Rows from block 9 of a small sound classifier, named by matrix and row number. Rows with one number belong to one channel. Each number is 128 + 24 x the weight over its row's rms, rounded and kept within 0 to 255. All counts start at 0. Numbers have three digits each.
After each channel's rows are labels from the 100 clips, of 14848, where the channel reaches its highest value: "strongest on" is what is common among them. Only what is clearly more common there than usual is listed. The data: struck, bounced, scraped and rolled objects made by modal synthesis. In brackets: how many of the 100.
# convs0: first width-5 conv (model.blocks.9.convs.0.weight, 208x208x5, each kernel summed), inputs 0-51
# convs1: second width-5 conv (model.blocks.9.convs.1.weight, 208x208x5, transposed, each kernel summed), outputs 0-51

convs0.195:100125107118141104105136208125114092101093155106116133143083153144118148092143130145114103115094157130122168138117094131132141142136150112140175135194109147
convs1.195:132157150138173154106077089183178134157140153132116141119134151132126171137146152104089123174106130102139102099148141178139143137116140154144139109110171090
strongest on: rolling (94)

convs0.42:122172116127152127122146125122167127073128157103151133124148120103130141137133123098114106164105126112096099140141123093176137168161113185098072160119105162
convs1.42:124145153119085161171131141151122128128109108115074130118158137137138119117122115166104109134126115161126072144147107142132127144157130121163159172127132129
strongest on: reverberation (81); text has "room" (81); text has "reverberant" (81); repeated hits (71)

convs0.191:163115149128205197110104144109079121118130125151122130141128161152146174152136156104126118126180160121131062117106107103137104116120153147133144065089107131
convs1.191:096135095144107094178127147135157136156125172106147105133110117152126180156109163178129140125118149129149097141090124118127182116111089117083104161146136130
strongest on: scraping (98); rubber-like damping (44); material: plastic (37)

convs0.161:150108089145151092170120136127162110159139112168163116141141114102109137149113130142155175152117168096115133118151135121161138100126105099105067155085112134
convs1.161:099120149128132140123092156114088127121146145128140150154108165098085073142162169118116117143142068119141112168138166137139141155180127142116124126153165127
strongest on: reverberation (76); text has "room" (76); text has "reverberant" (76); one hit (66)

convs0.150:148128112123106129116092112135067132064122090099152116136089112142171155127097112113132087185131160114128051137146111138095128102124093135103127113108099130
convs1.150:138101142136164114143127166145172097144107129099113123128128139123187146141159106136162129128138084128122118118127159133128136141129109128131157133089130130
strongest on: clipping (42); scraping (42); text has "clipped" (42)

convs0.179:132139148146115117136089103125120118101165142148149157120179112131114148083120092153081173137106108102172105136143139105122143126105154115150140142185139133
convs1.179:107112102115133123139126153119138140133092117106138123140191129144142117166109141125159139126170114142108140099163121136153179158116133136122103163143123126
strongest on: scraping (100)

convs0.12:127124131126136151145142127073134168150094123130139112133113123168072125104117118105162142117137174132118136135136150140149125104153136146148194152109164129
convs1.12:128115147160129112117124104149136129111142130132117138108104134122134156138146105106057108118101170112156132109135128102143130149121155134081058127137112119
strongest on: clipping (33); text has "clipped" (33)

convs0.89:151108121141092092076135159128141144136135120108092100125129118102175135153122141134129141102077114147118073112154115104159108115116164115096130093191123126
convs1.89:140077179150158122120166160093091116161152137160157130169172130144142122100148097132173139115114117121133113151158126148137098160178138145120167156134105118
strongest on: rolling (100)

convs0.197:128139156093082145084113102131112135104110117114156147141104122133148103084090095123126127085142068074139107126137138129104108114135123129103137137042102157
convs1.197:149114137156153149154135129165112146153176125122090136128150117122132142128128075160124157125122158144117115141113132140162083125187138147153108139100120097
strongest on: clipping (35); text has "clipped" (35)

convs0.138:079129146134140136159114141100158108123086130123121134134113117141113115152116143081122116115113130142149142112119107080105150160163154098091103140157110112
convs1.138:171126098123101089127118124098084158121125132122054123125133108138139091107117106162136112103095112137168085122153142093145150140153140077124087092149118143
strongest on: clipping (28); text has "clipped" (28)

convs0.202:139123115135139087120148081174128090103114161108149098135140069120139140098100099102117148144080112134149171126190141146142118159150116095130116116096108153
convs1.202:148157146167121104116080073118113128136134124120123084112123157137095069093135130126128130132130121126119093134062100135107151124139140139151129115106159121
strongest on: rolling (84)

convs0.145:157150072131145097165151136119134163133196120124155120140164150114085125133162131125143138161130132148117142113113100135130140075144064132138126168133135104
convs1.145:119145126173148153121120143149147128135120098146127129151128135117092149118139183109080133136140161149144135161116089140119126137108135169149066120163170128
strongest on: one hit (90); glass-like damping (43)

convs0.47:125103127115126090109130123126122147098090134155129118099150130163088110119167096138152161123102184128114166128147112100115152112148115110129082135119120125
convs1.47:135147111134112127138109149133106151164113171116124143140112186128135184161180158137104135114127145122194117137184132119126144157157115142118114152132165067
strongest on: scraping (96); plastic-like damping (41); material: rubber (38)

convs0.189:127115181124132115107109081110117123137107090103131125132092147124127124135093117106143106178094129107146145155120163117119116169129077140139108093159140165
convs1.189:110117080150134117126106122105170102102123136146119127116126113121168168152170121121124110157145108098130124095138157095091161147126085157162143156161109133
strongest on: bouncing (68)

convs0.55:124129122121135133142144133145146090150112078110130139096170172140094066165150084128138115140127147136092132130138125151108133111114115151163177197095119078
convs1.55:094127137176154145149102130154118133149148154121129141162126112102130114055147178141157158159118091113150114174117126090104155136134149118144102122111150154
strongest on: one hit (58); clipping (35); text has "clipped" (35)

convs0.40:074129114110109135140159150106112139144173122131134150117154127101123138125121106130100152106115147163080094174132102115125087127111155142125133161147155124
convs1.40:138111131104085149151150122123122148146128127147147100140133102151137130096145087151113130168134164126149091141125154120143148147078135112117093101081149101
strongest on: scraping (100)

convs0.198:100127144135116164121090137103134104099133143095129098122118133077077070110152129129096139127119109110154141112095163142121100068089138128140175126097139111
convs1.198:150155115147080092146130115143103139129147137154146107159141101114144149133099131153070140165105136113121121143067138099089130116113093142135098124089129085
strongest on: clipping (39); text has "clipped" (39); pink noise (29); white noise (29)

convs0.155:169121176146104096142152128097148141138160140151124161106137136129102138177104128070133152133095120148103114103121134148115147145139091123097163140147126104
convs1.155:131123129139204159114088133091145144111157113107160131141112121132129136127185182129119167143150132125125187141123105119155149138086078144140108145123112098
strongest on: one hit (50); string (32)

convs0.45:118173137142145122126087138107129155154101105152136138132168115129106115112163123134098134126082087148164103159107153117139167134122168141152095110066133118
convs1.45:089123141095110111124130148128103117119130132101159142116149115133141159142124156108144094130141140075125159111102141125089128118061116156134175158081138144
strongest on: scraping (58); wood-like damping (37)